config.toml
model = "segmentation model"
dataset = "drawn small creatures on textured ground"
train_examples = 203450
image_size = 48
crop_scale_min = 1
horizontal_flip = true
translate = 0.12
cutout = 0.4
num_classes = 3
output_stride = 8
arch = "poolformer"
norm = "layernorm"
norm_position = "post"
hidden_act = "silu"
mlp_ratio = 3
parallel_block = false
dropout = 0.05
inner_norm = false
moe = "expert_choice"
num_experts = 16
moe_every = 2
expert_mlp_ratio = 1
experts_per_token = 2
shared_expert = true
patch_size = [2, 2]
depths = [3, 6, 3]
widths = [64, 128, 256]
residual_init = "none"
optimizer = "soap"
beta2 = 0.999
learning_rate = 0.0017
beta1 = 0.9
shampoo_beta = 0.999
eps = 1e-08
precondition_frequency = 10
max_precond_dim = 1024
one_sided = false
adamw_lr_other_params = 0.0011
max_steps = 6400
batch_size = 128
epochs = 4.0
lr_schedule = "linear"
final_lr_fraction = 0.05
warmup_steps = 320
weight_decay = 0.0
adamw_weight_decay_other_params = 0.05
Rows from block 8 of a small segmentation model, named by matrix and row number. Rows with one number belong to one neuron. Each number is 500 + 50 x the weight over its row's rms, rounded and kept within 0 to 999. All counts start at 0. Numbers have three digits each.
After each neuron's rows are labels from the 100 images, of 14976, where the neuron reaches its highest value: "top examples" is what is common among them; "lies over" is the class under the peak. Only what is clearly more common there than usual is listed. The data: drawn small creatures on textured ground.
# fc1: MLP up (model.blocks.8.mlp.fc1.weight, 384x128), inputs 64-127
# fc2: MLP down (model.blocks.8.mlp.fc2.weight, 128x384, transposed), outputs 64-127

fc1.226:430519396391553485484443563619542463532459526454431493512469552535479551570529429447484407490510463479438419538542524493491507459542571444589523422468542468586428542541485528541489578551500593
fc2.226:576581526485492455532465514451443434525414443609518481552553487418468527548642502594563473454495530534504555505512500549507588401503497592434534511573474538456486519457424466543515482442514477
top examples: large; turtle; grey; colour: white
lies over: body

fc1.214:494611415528465611438412481498429408489567503439509490537550570450471455572515546461504519516511574550519465471474429528510413496453480482623459408534557541412421505517479500469535494493389467
fc2.214:539482530510591615467551475477515515539588519469435447489573468545479492444411496434453434445436489476465551488545549484538488472522539493399515477597462395403429569471517528468484567506555444
top examples: grey; white; snail
lies over: limb or head

fc1.143:530402455468497431508472617564501527506475476488589457475472436615497482462547593518467587557509460601480494488556467499516486447424497506465479481530467443498536538409534613424579461580487481
fc2.143:508560604540627589480541471505541436500472407494528486523515407454471593569469512487546502470416522466541477489446576474490504537531529557553480518544438409519540469466549493565507463469479522
top examples: large; dragonfly
lies over: body

fc1.98:410488518486617600417417535446406445517511609481490492493529520420436474394477470536445442474438533523394590485516537452500471439599512564554486420467597557462467489514510478492431472464423519
fc2.98:507514547353464592460627497492511532551484558445469511585497549476482495536598509429565500465522492481524475520568455450583449488522511525430580482607490495487463553474520412367531437508527521
top examples: dragonfly; large; white
lies over: body

fc1.92:477450500480465423566507554528469430497543444527570454636414457535506525547538454493533473534504489568547368464468521530503509481497518397616433554467560449476657463463487535485441523512558526
fc2.92:454578533534412519535469427548444530512531500519401504491521469474516531491414531503533484456531555428524451451510576536476500532452513404472545480465532491507382526513533534583628458490370486
top examples: crab
lies over: body

fc1.269:459505413429526538447490517450505459506524394481563541507471494535519427572511513523480439492499425474609571517518519517455469499534446524543510475435577476541524503467537506576486564453532436
fc2.269:438518539486455435542449462550426488520587538551521504498458483601463476452479463475497498460510563485411469510432452563496539523449471406472435453470472503517504412505518477535562447543477527
top examples: starfish; white
lies over: body

fc1.209:476540502600543516583488499446425474482496553510431484516478582525522513478471554509428437539482539557516496563541475497476533553511571476583443475423630518465481454573439489483460522403427551
fc2.209:478534574395515527490544492445514521477458506414519428548473428532512441506559469542570462456497539437524472543516450440442489497481476549510547522499424479562589494446446542435499427585525496
top examples: dragonfly; large
lies over: body

fc1.138:537504396516457570541552544452465477410555476537508492530491437529528517490515479467508559513475564560430445498421515504422470550502587499421504543583611465506551490496450570484555502516471515
fc2.138:448506459487551442469416564586489524526527427492559500553541474495496522517506607445438450564494481512438556514489562514521455496474419515553553488406577543632495456462533501586519501533449599
top examples: grey
lies over: body

fc1.101:516472529526563515577455557545588584598446524392428490463452565505586500554493434534520419516510470482417494494536552502478451505481427465504503486473495475447386417515459607473640427518522491
fc2.101:387458481484572471471482521458520472465531429476550482420526546455517622477509521479468569499438503464584457449493440485525430521487452448487496463504488527460568585541535468605420524563537417
top examples: turtle
lies over: body

fc1.244:436507526473573506502506533453488509468483596534395484488513507618596467486482490542537431542438531488527533555461543490426531514521516431498417428500490570565442498478442580541535545558396524
fc2.244:536428445445573496496517591479483484554395532479471494541489594394445569501497474444493430503510581549515480440544540447418437506545518488564483493458527487557612519392450480421505477447582556
top examples: large; dragonfly
lies over: body

fc1.285:550578548498423550491466535450471409459507429422448490530424423571433508528551408567443513496592465547400530499488489496521498588488437499562557498421591430534455421536566496524525521527494432
fc2.285:454441414498527438469504509477576568546520567498642439514471493520493455457488521536490500390478486418540446440519425428445512522556548474586492541481535513492487500498444487508482469580521517
top examples: starfish; white; grey
lies over: body

fc1.235:496462495519544537514443537416575503461433526468534544485543475477483538501409528526397460548573560539511517526560462541479472491518546407548591520438525522555501493537544505490500515461402522
fc2.235:436631485509396459512576499553519445341476537408519475504548542425463493420542569515528470488500522485478582538456600501475436561450461391487517514475409428546553534528440420516461475535470559
top examples: grey; large
lies over: body

fc1.193:414550389539526517438534516582507481512613476469546542521527440447548543559429522464496447520399528457435479554586588481467477422510489445425441463457487470489480480558493482503476588575513469
fc2.193:470545469578478531492501489448422395486493489533565400482524528478501531468480503435484531497535502539469601417432446488518519566404570499533494433507458438500513524435491488396485478381458551
top examples: large; snake; grey
lies over: body

fc1.217:438489505459549536565536533519513485496499404457453554593436452436502562508565544452514442530537512426476521467500515476453519561503596461585533465503506552402443399448524474636504462581527490
fc2.217:410557426518507434474535519555593445570546491431441465451446527508490552438464531530485489483606496535598475453445471560504415485517518439435527419500448461530605566511505529541451561597487464
top examples: large; jellyfish
lies over: body

fc1.19:464431381447533563524535477526493511499472528528475510596388399505507500508414551429539466485522482553507411511601513514391497473477514398528524436405501497545550463516505474483435570538447529
fc2.19:480576466495542544425539392538469548387477483471463474504496511586464535476534463475508483585484588418499579473446492491614511500513538436466545571547445503403486545458533529529459522419499416
top examples: starfish; black
lies over: body

fc1.336:461492496364478478523547531517432482548527561487612448446537515467498549545537617428497455506506521593470404471482436512533536615499512498526563506452590550521501485579486399504548511464475408
fc2.336:557459516439497547483505572603433502529496457438507422456478516402565477499523537496523541431603504491502479485622434480444625465450453471451554487508526420567505509466336533543434458577472440
top examples: grey; large
lies over: body

fc1.225:482449475461471533433402430425561484453507556446604539547496424490487498439497479522480580552500519451506558472449569475550514585538598481544499524525547511513469554565586478544642506406496452
fc2.225:432513531505455555457502585545437509513566488515486544512477464543439491445469563469524499446545487520476468446426452408550571499435505491421554498453537512435433492552369460462454428513494620
top examples: grey; turtle
lies over: body

fc1.345:415475557441497400476601435470427467574571513375555473439488457476538475501484476550463465470512505592511420536526438475445506547512482487480534479563560469602517488474507512415404495432477518
fc2.345:524542535529490476461442527535448514469441481524454453510577461407528528527524497470454547509423503450457619474466458529518581495460384475548474546473459615480529530526497546514473536508419487
top examples: crab; large
lies over: body

fc1.328:544448438460530420523536614532494501553496541522534463527507430493555438509500521529535541590505524605537522470584490546482529574525604573484471517599529486586484515487530525439449626487474481
fc2.328:380606581468510569481550551431467456544479459423513441476507374497484602459482540486502499541493489487572442438518467446447556524410490512563525414537478509523585510513541503424523451439476483
top examples: large; grey; white; creature: crab
lies over: body

fc1.188:499526450456470493526561530476504509468532477573492433550556490569479437550408551564409506460445526448542461539495573402415414544527546491577537536410521426520560479458494479482558460494486449
fc2.188:443452505472430478466488554522438488558490508415447549593492466441503468441510528463502494534520484430462456453516510660406481542588444456426469437583563603496488490471446513497536487502517456
top examples: starfish
lies over: body

fc1.109:445523542428591520517502451624383495508465523478459489480469536543455541485481539517500406494450481501547490506471537468406478484514617520507609508532527568380468470589483526528492549523542525
fc2.109:505513442453603436517453414509536476553496521523497532488493514446517562552464441578480570518513609456550537498473514576528298487510486452481542522466518542524484459482541413443409506453540456
top examples: dragonfly
lies over: body

fc1.51:545493531483456449597482540512534508505569514473517357497520488564456518551423441509554511476448464507510537504560487488350560577474548450526486544561547529549484473531471545562497570537437468
fc2.51:448578485531543525438583566539573467517504572451444477473490504436466530444551529521495478509469579447461470458498504433533563571478437519427456479591572474451417520584502474565548533450537512
top examples: dragonfly
lies over: body

fc1.63:482480513506587514470395561397463424467539554452502520494504451502591441547569420562525514424532467538386556432581608504539545484449526459463460543538423530467472441445469492436479556446485522
fc2.63:475530507434416589517535477582530471528513504504497544471451451487436498471495430450461550515488589359496472528463408575398452498527445480567459475500506455457573582554537466521548470466524412
top examples: crab
lies over: body

fc1.294:446496475548417452462506512490498485588539467520562488439525576481585564469488494432555532446519373569543470519531485562516605462459570559477497417435441456448412477430531626548554500554546464
fc2.294:487504504523522558498488499404476448506444434452537492524561526549450490577543506535561507499522546638591536458482496493533514513484521435513518482555370552503551478521546457510458413473415427
top examples: large; snake; crab
lies over: body

fc1.163:608500373545485443513468492477394544439452511553505486540517413450521460549582467534510409511555517449475518452441523514420488558521418456471467529464519627432482502529469538506550476514466467
fc2.163:527517542485456476481500477491503529509482448541499639426492389592480432568473516483495462460471462510538491554492483558449484468534549428518519535460558490600487440424425429553554469451527551
top examples: crab
lies over: body

fc1.380:507462539588554580458580442481436431544466527548578436555445457510492486479518492483501471486512476467564503488485520528382540546475588446510529571543542454473391457468448490567494523512399480
fc2.380:571532519410458516523460478487557621410448443478445469441560410573557419546552529476441582574453496519564524546456508483575523458556407519535494529486475477402555473572572487503488469551476571
top examples: crab; spider; jellyfish
lies over: body

fc1.357:402543586498522481456436498539505491415477382479481445488571411471466600420506472574511415456494430481519506539530517573490491542424496506441451498489550527464481493560451502442521589412537472
fc2.357:468522491464501380588518506578549544574518456401536500490499556487490502425467479399530548581520556588487520521506550484452469517468490448471601515408445492493573503552506550461468384531490504
top examples: large; butterfly
lies over: body

fc1.130:553411455494400482593444423508536378471553408532479434578528492539517502561522508470423594459541544557463452476601612527456468504525569461486402516501561435433428528544468554558503549483485513
fc2.130:515574506490473517478475490527448525427487560579394591530460554482545464443483509506437515420494545492590492439418411389522458510493528520552502476511535519522454508465505547529650411440489454
top examples: dragonfly; snake; white
lies over: body

fc1.212:492494468395440512446488460545404504583530408467508468555549514466486515473523543512466435550557447463502457594486444544475554486580456427521483343546537477600489553551552367444438547506453608
fc2.212:520510422476551474479459592480516547477538538518546386503572427466569560404528486495534475484575530393467521480483576409429444489460507528387554518392457494421488432560511471537449546456501484
top examples: large; white
lies over: body

fc1.75:591499472412468497487555460529525485421471378427468382462515528445505460444496522537368536458582494529545535540547489497466469500520531465563578506512554530476526441585468564549543467547437533
fc2.75:480449506447441498502537445452534520465496547518447496496528521444426596541534561440419531479523498497589463480528424398440512454400491384516446575422506467445499484528474472547476508466521504
top examples: starfish
lies over: body

fc1.85:432429390559465554512425496469549512537541439519425438453538413402563495539510548478502482440504498409481508489524552534489437465498509464547458442526590548498507444494572447473538393490452484
fc2.85:483548497537637480493522430421495519462496484450527529490517562600488576483474550548446531364503569518497528481549493475547598542473388581460533541448460426411500477563546520547542473538463467
top examples: dragonfly; starfish
lies over: body

fc1.108:484406415489576491515449575455444530467404511410419517459502530445464538481493401562485509546501519505544473535518530497507451536415504415556501477410547515520456546470523534432537501481511488
fc2.108:508605413559504472498562413489507494448471451544534490546587519486435481529467499467460505426507480557502517444482416529558487478631489432465548521472447379468460577488477458539519486484488525
top examples: large; snake
lies over: body

fc1.325:517485460530439507433565429567515522470455440496533595567537511507441531473417487440542606524473443551420454501475529464516525538528595458529548556432561555456469477495499431385527498510421404
fc2.325:415551532528486506573444484476425470483572522416426507504576530497474511439448478484478550430568413572466427454513559564498465446585471505485548531477487490526478585495421514448486518442497536
top examples: large; dragonfly
lies over: body

fc1.114:558486588549468548463488414493519557456528420497498560556527516515478488487455508579434528570619481475513653498482445489537460558564435490444516493499581526439396586530458469444462580467424536
fc2.114:444524456537520435617455488518459432507527538506526481430549446445531540420468517374641538515419445533466397514554515558544585468505532537490544506441358542465542508530494476531497453512535470
top examples: large; grey; butterfly; creature: dragonfly
lies over: body